A small image super-resolution model, trained from scratch: 6100 steps, trained on rendered landscapes of hills, water and sky.
Rows from block 11 of a small image super-resolution model, named by matrix and row number. Rows with one number within an expert belong to one neuron, the router's apart. Each number is 500 + 40 x the weight over its row's rms, rounded and kept within 0 to 999. All counts start at 0. Numbers have three digits each.
After each expert's rows are labels from the 100 images, of 14976, where the router gives the expert most weight on average: "strongest on" is what is common among them. Only what is clearly more common there than usual is listed. The data: rendered landscapes of hills, water and sky. In brackets: how many of the 100, against the usual share in percent.
# router: router (model.blocks.11.mlp.router.weight, 32x64), inputs 0-63
# gate: expert gate (model.blocks.11.mlp.gate, 32x32x64), inputs 0-63
# up: expert up (model.blocks.11.mlp.up, 32x32x64), inputs 0-63
# down: expert down (model.blocks.11.mlp.down, 32x64x32, transposed), outputs 0-63

# expert 7
router.7:528432451547570512447545483459541494481491570562499536556508452485481560494468503562504449578518450508546535509508534517533469527562544523469522575486495578496455429452496513532520524524535536
gate.5:532502517490500429506501493478530526565511625512576456487477507445477494614468496456538470517511430543582537518499483486529462466513506528459493505520524488514385484509509478484527547542475511
up.5:537518493519504432493522519505550479553487630495557474513489526441452481611466496452538462545494444521610549517528474456522462458513509497441499514519523491485435500507484492510527534548477509
down.5:500471523545529536478534496622558462452474538479517516524469529483478463472545467505485519578563528478485458491564525485517519488515462528540539509517459484405471541434494465409564457488535466
gate.6:467455499553524523429465514525520570418526430472442477481488443532525499432506553586439532487504526524456526558513489522505513587460547441507536503502512535525552492481415518543514472477481492
up.6:519467509531571498418475537539545567416556431497466493492461435485537448458494551538455512504469499519487500580536490539542474545548520453444562535525539511517516468464432504530512522461454523
down.6:481491562513436445468481584506536469483488483456488529493520506541555494508500563516458520457478472437458507527446527521470577574405512588486583487472491531477554442499492494519496556519541519
gate.7:484548409422439518585484463499504515509490558477585468572485455456472515503475530481521520558489467502489518464533502566386486499536462496483483519540508475470454532474547525506494546432529525
up.7:505463526594600475433492496512463499458473457521399550432501546497534519519513446507485499455522504497511491542479513427611513484439525519509531507462518530521522492543444487511525436542480482
down.7:445470469520593508508472461502531485505549493494520531484467497506498528476506544414437546482542488523424458589503479471565532541487518414536489445587536500514509469544481501577509542549470475
gate.8:514552495478526420531459514489531473549492603522530510455513586473484547609478426424528463466494461503612532491501522483522512453495457523484506512506547450521463488531519472465498489518480477
up.8:448492501510465580446536460515519479468459448493501507529537406517523473401538530579462501469506542486448498497489517559462519562482488516560474437481450531498535476497493592523455518440518456
down.8:560549424521481469497543483484558555486479540414531491551496511505489468559488570531537518448482442530471490510469503476558468543518523511446425504401489547538456486491519480528407508489455489
gate.9:498423569534565512521514525497461487555514449502554434543555482410523469466519459524568430482437455484527486515500585496481503451480439520468508514501514442501448517502561512456564499541496485
up.9:517482513470500504508556520557476470538481505555578514553491485464514434428512431517519479476460428492576501522430526450478528459445443519478484510431468463496425526520577504472439468518557508
down.9:552462506550504484534428525534490465500495497551519469445568533564531475500573446522491498517491508536520508491501579541431513580512502601576499479476463520473533412471475517495521494427490536
strongest on: snowy peaks (69 vs 14.1); noon (67 vs 25.3)

# expert 0
router.0:532485444556498452506471513470484561490536481503543492545493508507552491520432519547524527437490588473535514460396546515508486544533524568524554489515535486455486460459458570512469422422479521
gate.5:584404559565469513547468498509399505537445523456488528505479457469463409498475490544524427528521513518551522411529494504449465532478487481508435531483499508474460485444460486503488529529493513
up.5:601426483602585498532471529517439540510440483439485499525497503517457441480483472505489380522502485541514502478515465478533485532481488446533436494471484513512442515469446504532541524499462524
down.5:516521404492413522572553557482501540550439413473495554531454558520526435475550504475488509457567502538472529443516469521488523460478539471519468484501445516458451472513441501515555524493535511
gate.6:502427532541421550480533462481481505498470435483505540443517463575468531525497531523513464459524581528444426447473493534522498576489535490519469484494484610511549479494429492537443511527483491
up.6:520482514566439557493539495529494497453528413470554503414540473492396450475532561571494480496484543493440433477457456483463467541504516495497479443510471541490516479449493550549433477500487488
down.6:527503500495445511472518497576564537458496433491552539544491515457543478502445447542598563478466471482530495485556456554514575535450547506485446489532460504487469434419522483459477543520481526
gate.7:489503535466435445434484513432512521547488563472438483541457549527484489477455559476430548497518533523532516517539510430525478504525557445566493544517558509525545528555462471498555482581498560
up.7:507493522518458418468451478493510482534457541548434441486475538548505510475470472484469571551520473551555509532516544436561415471495523453534552526526568503536527515491461444529539527589493532
down.7:514475509537519548573521550502533529474504488471458557484459539437455469450546397493508519520512438593506499470549451522445522511555463436512503485425411489508460553518476499472542507528499478
gate.8:438543481400499514478521488504477447463499468554474453538517504481466566519510549447508521514543525432481515524529558547404475446442417537446529461516529494509487588549502487481480476498546514
up.8:448588441446538515504515507542554460480486519538583539507533497454498539525531507454550516495517441423469528587515522526531536455494478564410495461504492494517475522565519471444506517443547474
down.8:511508500511437553571498457458466544511499447464480483521499548485467499487600505502544544523539460546460552504528498525474540441478529407410493527481422537432506497505510505454422483550494522
gate.9:583426523544454546563461463486454498561492522494506540467507525538541512530471497488523501451495517571514478383498480498599487500525571492510470515483575541515544499480435495456498526557472485
up.9:448556489518571466462602473545572472439537470543496474548545440429471520466501497481494497540526512456486511590460523479443481516516478504487574471498505456495492540496590546529460475475531511
down.9:475466495551577488542467439549505504483544495502540400525480487469565475536504505504467488430516452425508456446481398460539458509499466495567562481485522442475537486429503449492495508496542490
strongest on: night (98 vs 24.8); dark volcanic rock (63 vs 14)

# expert 24
router.24:476512488484546496547564500496497546613475525570509549518422427570548494507519526530497528497504511467533482544582485547493476434516550550478498445547509516466525531453466528509523475541512413
gate.5:554494520500563455531511537542473494564479518495547437507568589532509436461507488495585500478447464479582439470493510524465548437457474507502530509530504447528399475538550487491523494515456496
up.5:510472470544475489493521450423450516518517446498389457515510497424554510443538510504480512549536580512468552525497426531457480532565467463483489504560508531499556572447547513551522490500476528
down.5:465520487509527459459495456503575520481494553527555530415533498523484518446477437496505490462486508512449421555484485423489542490518525534517447474507442411449559460444478522434489491468531425
gate.6:523466470454488536576456477454444471530473492514505457543566558532525570490462467436507485540477476471460554471456495520398510489495472560460534524525471474532460537500483434497472403498488564
up.6:560401506521534518544452527456447490523462527546416490569519547521534520514514456447538548504466435440540553444468501508453520456478480549435505524541531491498452503457523443476531476474557513
down.6:429447498534487506474462559553563473455516465486536455528517440555496473545571516459468414457489455485495503497479603500462503479495398508484501492454483512523439506483487503527415561502492515
gate.7:474537422512499512478515419391498495454514424489470513568532510536465553493486520513476518519562597485461530551501447523471489521497453496486499488556490553488566570565500512488515466562475528
up.7:443541467506483523463543436413462464444513415510470508509510437519468537512532537508488500515541581483444494520446501520484522547464429578481452463543476540500561557544522520479477443539541478
down.7:523531495476520479511459515575564475460551541467616452549518451473455480517539518506480485487477429548547459490481520473559458450503460502500442513479541444490486486437525510485514398477565471
gate.8:537436485491590498531513492536449464509503498543455430524537588484528440507509448469494522491497456451510550470497535521449564542516558525502548543464486484495443453593513410490460539490514510
up.8:439565479457474497444550470513584521425477498533524555467488424533450499486500515525496463486521561541427458580563516493554466536512465482568527469506508566483558502506485535537432513515503518
down.8:545549443525520458541465475435450521569525487501492557505584543534483487437427544529553529531529477546533434502500423525485533509497534464510479459544493506467580545472469531410514493503523516
gate.9:546466492506539468530444527590568459559516546548473472554528523502493490486489421448436418458466483470556533453461493495477535430506555508495529510503515505485456424472470445469567502472483469
up.9:519518467447485592511470532465532441551493425522495523466517532484578480491508460442479535493469489447465557467506439519466567491448516543497422503556436457531528479499519472432496494458538426
down.9:495528496548428536484496466536600423514446444474501510516518514458529481511491468460467559558496514459439532515472505499512524591452521499530460482516522493493431439409500502482471546492507597
strongest on: night (100 vs 24.8); fog (63 vs 29.5); dark volcanic rock (58 vs 14)

# expert 15
router.15:511483508516442492490488445493478473497524521474457519534466537562553458442536533401474486455455484471513514520508498528442519453458493425533556573479451466559538463436521481423460562479489565
gate.5:486509516594538518479524543532407532438526506536383546515482513461573503459468483509485520506478468533532460493532561450530478470502492487564543539435520484590507505479466460506558481518467527
up.5:513503470382456485517481446471573459540465517478606429486528513535429504546538525496488501495512524473475532503501424527447525538525512517445454479582471532437512515519544526475461526503538472
down.5:527469481521528508535479483477459432526485480561435545486489586431540548461563569519526447506547537436517471511520496472406470523450459575498497505507481502491550569536487449504567511513538514
gate.6:553416567456547479515520522547460502540480531514456409551508534470505420487478448510542535534445431520562483553526464450462530507485479516406501489543499420545471481484544519497493500497496521
up.6:491564415479460536526442467460536468529490485466553527470544513507480544528544505418498474485554565456478564402482518540503500519504499582533459485488482526473492567505425457458504483490537437
down.6:546489484513451519552479476507487514523440513527569519546508480452404483478515527469524512532517526481508441427486524393441483533522451532545390457556530476516522533559511483515505456554459512
gate.7:525446546593545525486518542523393514505514481508367508519455473462544466473459451536553491500470479514508465469530548434512487499510530464504529540457513484566460446456498479536535534493469538
up.7:528459546592533551516484529527357518519547428543402556495503492484498480497458487509526485474495509513522450429522578481521480490498502501511515526450522486567469485450465460493549519526483531
down.7:519536542485506450438510543539570554456468506455554498537450498541482450483452453512495521444441455514540567556424490512570503486529558437533558489494461498461482495509521514512474530457426436
gate.8:465509531497540421482539527491525508454555603488493438516479552495504509422493567464483529572507475511500472595519474480571559479500459470550548491539513456519586527544536521533510459506486502
up.8:530532460467444601538473485529500464564454413516515548522529487514526472544535445553499471421484494473482531432496509523404487529482536515476488511452462501456392504472503494472465531470530472
down.8:463476491454533480467525470495532432412503508529527524467481512438463532411516520402434482528518512447486504560514488463485486489455502527573554495562470494471543535536508487465611509512468540
gate.9:508535448361471460491431487471609511534527541518508447481493522495406500469483538486496539541529532520487548544501440513450512485531498496444478513590536527447510495538540511535508510519508517
up.9:506445518574498515507526514543431479493434512493486538522546465492570485513540408540555443434454442426522495505458523499542494486447518539545542474424469478514483484469479490458459487435538437
down.9:498463455434435469490499572550549456510475461532538463523514520507495415470516536449496478528462490466562547467510495525461540578496551560526522542565547490463444529396509479487514548468513519
strongest on: night (100 vs 24.8); dark volcanic rock (70 vs 14)

# expert 4
router.4:547520512491455493477467575453554543559505560578494515485465514484481530519477553502484498529557515406540457514572487542470530468495494474478487479543496477534421441446470416541506519567475449
gate.5:458480537423455560472501533501475538472518503467592516415460422520493469520467594533470505502544474535437517464505565535463512525504523473531427482496522488488478516483529554547552565447520531
up.5:463513566427429529457464501520496537464463457479567507493493437521459533469495568546508527500527501489419577490492497572478437543542557449581450513512462490464555534487535545529492526471483491
down.5:552463521499501486542549558552508521456481524484531482529451459517495501563603459477562410490504428564529471492484480485572508505513519496487478485410561446457471517473534519471420457488511527
gate.6:493498502475504493481549440543511510481492513507438437477520443479535478479542459535509539492461464467561525490471418481445480558476586512503576430432457509468531552491585564494441546480508465
up.6:501569464542546566555461503455469455493574500502532506523452555512498567541491499430452511548476527537514459563559490511566525423514445525512478538536515536523517510540441467496523438578481516
down.6:495524544520528511556514531535551519583516578488506466454430506449489514553455450503553438454450460556517513534540548482477471442484432495519519454488552423499494551525557522452507476486458555
gate.7:525486537507541506522473566524496428583469537507519477508469593494564474519489479422500474545465453519498480481483552489606522410490455531458488534531507444493442506446479471433542482496518517
up.7:478482580459451520531526531466489558511496465545575547458441494458477465463444516527429539559473556530509547522516526532465513515443522443603433499515534478516505455535506463556525528496443516
down.7:477497514494449545483448485418458495538499375510482590501467488506530552466524535516501561476514544459475509424466527487459563488463512475485482480520452583537543474468432452540495541532523505
gate.8:450582371536557504525487454482427509489566495484470547480471512470556593548502480486503611507557533515476489516530505477472471477522458500425497493506501478483494520547535501494543524542488514
up.8:454562452556470539484564448435469441463538459455487510487551495527495550510551516468503491523582561454459466523444447533507545537472452539522510469494460547464558511536467524473481429513536442
down.8:514500575599482528570561501464453552495542541555478469451479535530497541504504434510567455506555515561484525492480520424448498505434435475524491477455496473569464552516541488493485456498471533
gate.9:495518521424433533480522518466481546440477467475595505489499417463475444489478589555510525464517493512480575505504539561436501576474508472542450469475516477516495471490460547505530530415499530
up.9:545506509559562444489525520529507480552483520510455477526533529522537458545495382516494447489479459462563415534488449519572520473508453496426551503506491544492473520471541439446483514578521470
down.9:466465451529525522474464396466495458482545458503463537538554511507494526522443518548503593473512542473451477473495496523398470472539507570551570464523499556540495469455485474456480458549504547
strongest on: night (100 vs 24.8); fog (75 vs 29.5); dark volcanic rock (58 vs 14)

# expert 1
router.1:480524504510441482531551479452556502543483482486495495500492516517520537451512510503508413442483435452546539488495464553493583424571535449495476527453577437488422548446478476548493459468534518
gate.5:495497499485454510463570471528463508418445540468483537436512431504499517523555464565547537493469500453477459502481490480504485515497567480492551437427421539478498501460550565565415523492482454
up.5:458516506543579509496518501545425446457502539523450478405543532512506554490516394445538490499520491467461452497502475412549512492490468535570467528465495523512500508536487506406514447536519475
down.5:486453522431451537544521519474459533548449427519459515472510474490531483554548547463509512493486445473459537503438535533533425541425507500480523538479536569511533507453518545452406568539484471
gate.6:467521454556478520529543444420443518509593476468447545463497480486476560449482539477461543515523558526533510533505540569475485463477453505519537453502497541562551508590517513509466430533501557
up.6:489431495498542479550500511486468558554505608497545504509462480455547473517489477515575488503481465546571511486566507500515458489558517485477507543467556490515397522475517470455538555460439579
down.6:425487483433479436456535523462530498480437491494478504529431533516480522458461558475423551462482468524512519536538401555523514517505507516511535551541475522502567512614466550509498523456493465
gate.7:500571489461425586497439463428497524449540485486467523530469452549447602571482523484462478477501607533426443489518544555501507485489517476474453490517473530502535511513470508522491507532509482
up.7:533510487487456568487463491405533545484494454452489567532435452548384499562499560489460470502498543521504486510504499520513485484539484473438459525478535550503579544448473496537489559553488542
down.7:485439513508512527550553536461397478490510455461424498460522522470500518463481477455527493494491457493468496505484577517556481548435485518484506455517490481517557444526589539551469573545407508
gate.8:561455571538604437442512550585490487445480547512514448422496509419564494491485516481521507521502461480545493566514527415523470478496549532507479512446490508523494497466456488488554511480468495
up.8:506440561538581489528503526530562523494498568436492435454448497456497447478453474497524468572488496546559506491549510440533501467535505482490472516510554487546475445486462440540574531525477585
down.8:444502563589612485475497500549521408442528534504500528516523539499549457509539481505531503545533467512467455499551478476466548498549534472496571434472480472479460485485513523470526405531491459
gate.9:501472560531561432466523534542545520507477552538561461467481483424580429430480515517532498514503425526571550525517524478490463498491540473532504493476513478535423457457505453509557548445462523
up.9:517463546527559407483532532546532528492490552512560452467499488439551418457485544546531523536522445544561565588520519466496462481517553471509490496474508456523436452463483476527547523467470533
down.9:479459536501553463481466521583576520499423474579470523524512485511523457570550472501537468540478460499480493553517585523465498545492543539485535539429528519414496478460474524457559500518512565
strongest on: night (100 vs 24.8); dark volcanic rock (59 vs 14)

# expert 29
router.29:476530546534529486459496379555484529571522524464482559457506506557529491486451561520462521519510537497490498453572562546451541513472548537481486513451479512477533578423539487454439533488503519
gate.5:487512391497454557562516526473498509537504595500555505498471572514420546548488501452521468539533550542521460457519469503527497440525516468520471534596494550526517540528485478467449530558494505
up.5:542494484509435511542439496425492472524477557430475556506482561525437508526482465442555433519561527504523506410488493477546492466510492529501452533522508558517564530483412431471526521549496530
down.5:492474513523462562484485507533550418491565505510457431455514472571490453598484523540470540455501505477500510580554456479499412457469484457505546526473542531483458534488562532475482530496522570
gate.6:488514495514436469499489553492532439514517586553491508569568550492551543471570448505535434483466465468496415523486489481544514466516520549476540513519478521502427535528425506421514522501571516
up.6:452479412499496508525511488466519404577466536558504546552569515532577483487504478484493476427493469484489480504468489522542522482440553551506531496459509524451443514516488486415558524432562484
down.6:566437491467427441508520585437525469539481516484484450519514539466495502519538519530470517505462394504520462504458491525497471586432554412526534473521531494518477424487508537543483489547475524
gate.7:568527478489443551515424489442484551502511489462459530527503517548464545535483486424539478517523514517473457484533503469492462482566451476408462573556528539542531548487435441513505522555507571
up.7:582557501484487520556452518450461512525507545464507521527465534489425505550464470401598486504483435503486515461563473484538431460504453488493472539556558485544494515521466506522509505576496554
down.7:501371523475427511484458564489522505465473520526490467515494511475454508486525468469412515527439509457516531572542467489439501484448556386525542499492522550567507487511548517494468488483524533
gate.8:501462562546559501539473553545494503536517509532452476473488463429580431441464487518463514507474438515529528486574486519497508507503507463465530508484569402553507389489511463525504518482435513
up.8:582465532471596488486480529489488544530540504484519499496463521479587445494433486508454494516466475539506526428533484511494500479542510442449486545457557410573485459474513444488555555542445510
down.8:503537511477461524525518601493531493463495503485542481524476502473482490463531532494534470542481464449513511501501519510504516618527506500573470383586499487537454400515514533442466492514428520
gate.9:560447506525458536486457504457437535488533382562512539460480477551413481490511524506449549491510576548436489490513509504476483554535504491515447545483515553501535573421503471534491489524462485
up.9:478532488452487484523513548511521464524485629492534489554522580479562563510493435438555412515494431488566510537502500551513522503479516528472515489550487431534462433557508481484512536488518500
down.9:412481501541577478433545401509482504501500505539471459473469511505486559537476461479441535503493546490517506537565495505496452504527482477544550516465495499435549516595508502539590422532479506
strongest on: night (61 vs 24.8); snowy peaks (40 vs 14.1)

# expert 31
router.31:520493429528514497568437533458437552476487475444481454503570514598481438488492493472484465526479522504539565566498435456487478497519461496503405462486510471475478511520456483486582489566531535
gate.5:491563534523489459458599527449544514458488451462493543526494534497474543525478537502547516467451580488512492630472539491507447505486539457476597486502477501517560518528501539518471535533449462
up.5:522475542492479493480482539531399460534469536503381545515542514550560551539510426488549549468466491499486465496515472483527523437573518523470592473544464495490489561441502497450504533490509506
down.5:466552448498506530487514462461519431480523484440518556515470521558553484536537546484522489464603532512512453420498510548499508443521499486474495431491478546475538474445446482537387464486477442
gate.6:490519490476497465519462531464605519522503574522634507425478486490425508499476562519503479529541485535515536488537572438524493478488520508511423541539533519516541493483422471517553500523504540
up.6:487497516499510504498511446558397486462491410464386508591538506515573500507517412515533531463465507495481488525511439592476502514517491517481583495506461475460487494497548538500485517470484471
down.6:569447467525494502478553570506479556486499523464492543511523570486497501528486512468551449518452486503501500466545491487524512467440471454472400565437515509580490524461592538503474462577560515
gate.7:563456480544514502520483454508535533560482441556612467526488496471505457418470558505446518522505518534572549506495444442541512501464475477593437469454532486498485438544476498545491512510485507
up.7:474549506471490527484519571505468462440506555474367525466517500521500544564541422506565494468498491459432476502500548560454488481509492519447572506533453512490534574446546535472473487499527496
down.7:434491540503477509519446533484492591450491489549570511470565530558474491475457508474543535511473496495499460493445552433566503472461483475543442601582457454457519524511530480512461527513493551
gate.8:501504546559543521445514489555457543458501387509474481573478466434503463438491522568477524495473522544525485520545468573430473543501508452481565474464504456524491419483529544550527505477473494
up.8:533501471424461480551474512460539432549498608469539505408523535549498554553508495431519477475537478479474534462485534436562534467496490532521433514543507550505494571517455468459464480521511509
down.8:428484517543516507460488525505542490474414436495461517436487562574463448504474515459479530468508481577511447518473468503511543533457514476569536500608474470519528508522477459519581457545551495
gate.9:504514499459548496450473534467540531467513555476535562441487496506430522508454572496442528536568466507391493505487595425492459519496537475550510546561528474518578540522497528498498519484470532
up.9:514466514534510527544526453552472452551484465537424438523524532496589475543517378501506492462446491451574525524488412554521510484496455536485491493461486507493398487498509476484459513532509484
down.9:556490504503496520486533547500441544499465467457469500515539539489507495606459509457588442494399542440451574510500479525509487455533529479516415559452498523537498509429518523515485502495565511
strongest on: night (57 vs 24.8); dark volcanic rock (33 vs 14)

# expert 13
router.13:528478525571470490437529433484470492555451535462496557471506532477547489482471528468479463436503469457562486532499547577458508442482489455468523527514519507418545406454491488583552543493523522
gate.5:508515560543559514509567538582419485496556484478489410529494515528421459489505529500533497479438516485469425469490460497501540494576472541522509502464503510513517529585493491477477384494502516
up.5:513545516522506499505501538573452488436565461413519441431517495533407468493556529518520473481487495490464386419511485480477525478555486543506465500485494518484494551468524535467471423524512448
down.5:538464550501472521576501540466481547573478533514523565546484483476534585504589544490488476481525532539522452504488431483496528561501408523534571445526458487510472490478492546520429492495436480
gate.6:587470482534486491547439525493427525593502551499522532487458541536500525564452452463563444494499460522575480416511474530525512458531462494474459558533541500512477514487442457483530529555506548
up.6:447596479482516454467542469489548479447519462543523450553527495474489517409522518503489548544528529436437510621485522484445520516454422488533533481503449510468521513533531514546500436494513497
down.6:535564481537510482588567539499542471518545526487504465465540477415487543496567520497508485473485463475477488447459613420476485482498518536513475479475553442534490435520535512445554465559485497
gate.7:543406543516529580552498509470420494519509482549416554435490504414547545525465465508549466518534548523504503450511521494489475522450479481443447513544534505547497456457454500506515557525470543
up.7:519427531515492537592511494452420492529466486541445533426486506419521588542491451493526462483552551502518511443511505500500473498424428526434430529515507490525475471523453496504480539528490540
down.7:513512522485394529527471569456497523513386459450466529494536520524548546516541551529511477506517555497450505434469511517456525549500532485512564510588483533526517532482484439494441545477483566
gate.8:514441597497498502446446511500486536494502402433426514429495483569447440492493540526493527530487544499440453480500489482530475518546595447530500513516511526528528502427468516541505484556477532
up.8:465560430475496485477574502521510442472509482516485447568562486482515508449572482534523497517508478432461551487474503528410516516494433550474559473489425462466443495519490522470496463442559429
down.8:509517448546501525526522541457452503535467522572454558435519518495517534488522589514448557446486528479433468484485520508541453560492481488529570573516537527578485495497400524560510497536525513
gate.9:540454644525574482460512507508439549497533454486471466508453501461485457440476560559458540525484508536448432541523489451496449529524480465565521491529516552493543489483511486509535515536442512
up.9:455554384460446486548481472535578423499454514452528480508553523520478543533505456469554463510503518439512585474465494525540532485480490531430483503528449435474461508488485474461431506493537486
down.9:523567465492488530479551437453443501512542508585545570400547494494510565495521525466515500446545556518420484439509518503495470475442505531506501508471509539476523576480402481514502519526519530
strongest on: snowy peaks (47 vs 14.1)

# expert 22
router.22:469532531523406508435521512405555531540488541525484555494419426456526459470518486498493550475522483509580437527468441505496504559496510578553523509504483527476520535513444550522471511452524528
gate.5:571430467573540496499467525490499511601518462500523456447484491516414448510468516505493456501495492526549483425522363492512472487541531510470478490493560509519470478420448507486518523536490517
up.5:566446468586493453470433499501537530571528418494489485463481496542408465536488516502463459529528513536536475459501378498485475524575501481480469520515538504502509459433437512470511537509513526
down.5:435496568534469549500419442504527478487593518499492486437506512449531527458415401536526471436515578506494493513504511490495533443538490472513463434505549492502546475540508426499488520539508485
gate.6:497547457504476478474490500554568465504521503522494472522516452439512461458557436479485476435435559469534450478463477482457473498483443542442495421535472436467424545545565521468479449526526443
up.6:521439542483526512572451559493365532496491471550442484481502496540491513453474549485519573519501440527510501430549480470496503500592570492572558512496522518538528446511480480478506534502523508
down.6:479436525495439528519571515525488550541504402395492482539461564495549419523500482479541456501522450477516520553488510559476495472489547450469482493472485554442492508412535524482545487538470501
gate.7:556447509599554468482471485432426504584545439521482464503474525507438476474478563492458523517550536526547533474503380476500520471544425487502481465467538507508532479522479476521530500517464514
up.7:543465504591587455485452514459415498552582438536532463513480551499450479426492579501437527521521462521500546490534393484501494518543510477543491489463529482497518475483496516516541503494465518
down.7:460473531513549493448486470470425470512514469525421450447582466541509593413521430508561490455500558509478498487491522466523559498501469473533562495500510458558508549590488489509467500518486518
gate.8:485552458542473421510499425448549517526512532482492482591472518464514542488499512458426507484534539537562569575492464463532520467468435499454445486519523481510551489598538457496530508538461497
up.8:514451570480538577489530581538443483476464464530491510432523473526474453484532483536567508478459485477434448432513558506477468535533554527532553478450473488494479536418524577477471464485538472
down.8:475518520551529522503505456504516449488542566521579475439526495442502486493438385492490425574504449528495481547552494465443426501452483511438523458502473488555545497467557520466524538532507509
gate.9:551436533496518534439456613500530538479531506499473515419512468558452492538493463512576486509490476517439457456549541553500445526557561487559511512538535532478500535399503524519504508475483515
up.9:433554476551507485588565469505458492476457488500561459519557501421514511443549528475444487448489527462549512509458503500514539484456469547523476448447480433512480466583494495429491457487548454
down.9:564470441472456519523509521475487548582472477454450536517464497534492536465510497423487502563504486546425532487453486513471510618439531537544490452521488524501538487463457542488507560430491564
strongest on: night (100 vs 24.8); dark volcanic rock (63 vs 14)

# expert 6
router.6:489577395471546549552430477461466480487553550480520521431377501470485507546559594541462487478483511456489511496449483457496490528489456506511486500504519549518486483479516492513476541515453446
gate.5:569397565567494510493523489494404521504497409495381459507506497496431502429492475494487539517505524513478572494484438491449510516491490468545553508491505490525562464503478484519467442508493506
up.5:517511521547458547446526471480514539448512431476482570438463494549469500531439532534458537506585574551477453490529567504504462498538514476577464535517535525520571487477464470529496558518449559
down.5:556434560556509520545511475501454457496509509544434532435571533499512557505489483495551500463531511499477493475478598492472461522413426526482511506487470498575498556518485519564494511559520583
gate.6:604453583544450550536465498459443506557456460503401480440489528518459514450485497511493484532522555529449535472495445417481489534506489466566510526512503482565555471508455473481494503508526521
up.6:424530472489577477482557507549503476484506545519558507532522482454572496464565459518527525498472435479587512565494509519471537500457472550438524490466470488446404471529552566469479473473472465
down.6:453570423478538453466512489485537491444483511413526463546469502465459510523561514522455490469506560509517498534522405486475475496532468417511563448473549435478515531520481516440519419511535533
gate.7:429547453503563489500510492529568527540471537561553481550476533516520570505476544468565496519477455483492566604526445544494501491505411468439491522495536476530510515574538485535527520507444522
up.7:437592402432438481490498510490563484447517549533593527500513491550507548561501562442488487491523483490566437494473559559564520468501513511455463508514505549458480544483503504488512514529499487
down.7:587528528553501504546425446470496524477516540556446516490597466558539527585482449473512480453472474499493541488477569535533497543441484503465485503424464511517464479500517513569448558513529508
gate.8:591403618557500503469502490529430524506490459484386499487489490488485478448488481536494505541481528518419552512513483476459473532472519494583546518485520482551540437483493474522491491479509522
up.8:439528441455537418511524466512529495527475546525535464575532508454526525490531489502543530485451434445528546576472475538489531523475471522382548457498452464468432499516564499489487492485549465
down.8:434542447444531447456531464526500515525473508436558450498431483559505513527556507533482509503539540520569456548550451439523521473577535467507492435558482454432512497549538524485519438490476481
gate.9:459532415401429520495504535503552477458520589520593534461523465517561545544476541507494491458509456490546431497487566532567478485549544492512450498498524525465454547471513525496491535509499478
up.9:557473558592581489499484486521482521513479487488376486546504521467478475416509439503478527547478514509450580533505447473450510540464431499497543519541499450557545447525495486515521485458497514
down.9:593458510579446543523477500497529568484489422488489505531509464475535538538444538546545510468494467563471520451526513538469513511519519443487479490397517506497457486467468455521464560596458519
strongest on: fog (60 vs 29.5); night (58 vs 24.8); dark volcanic rock (45 vs 14)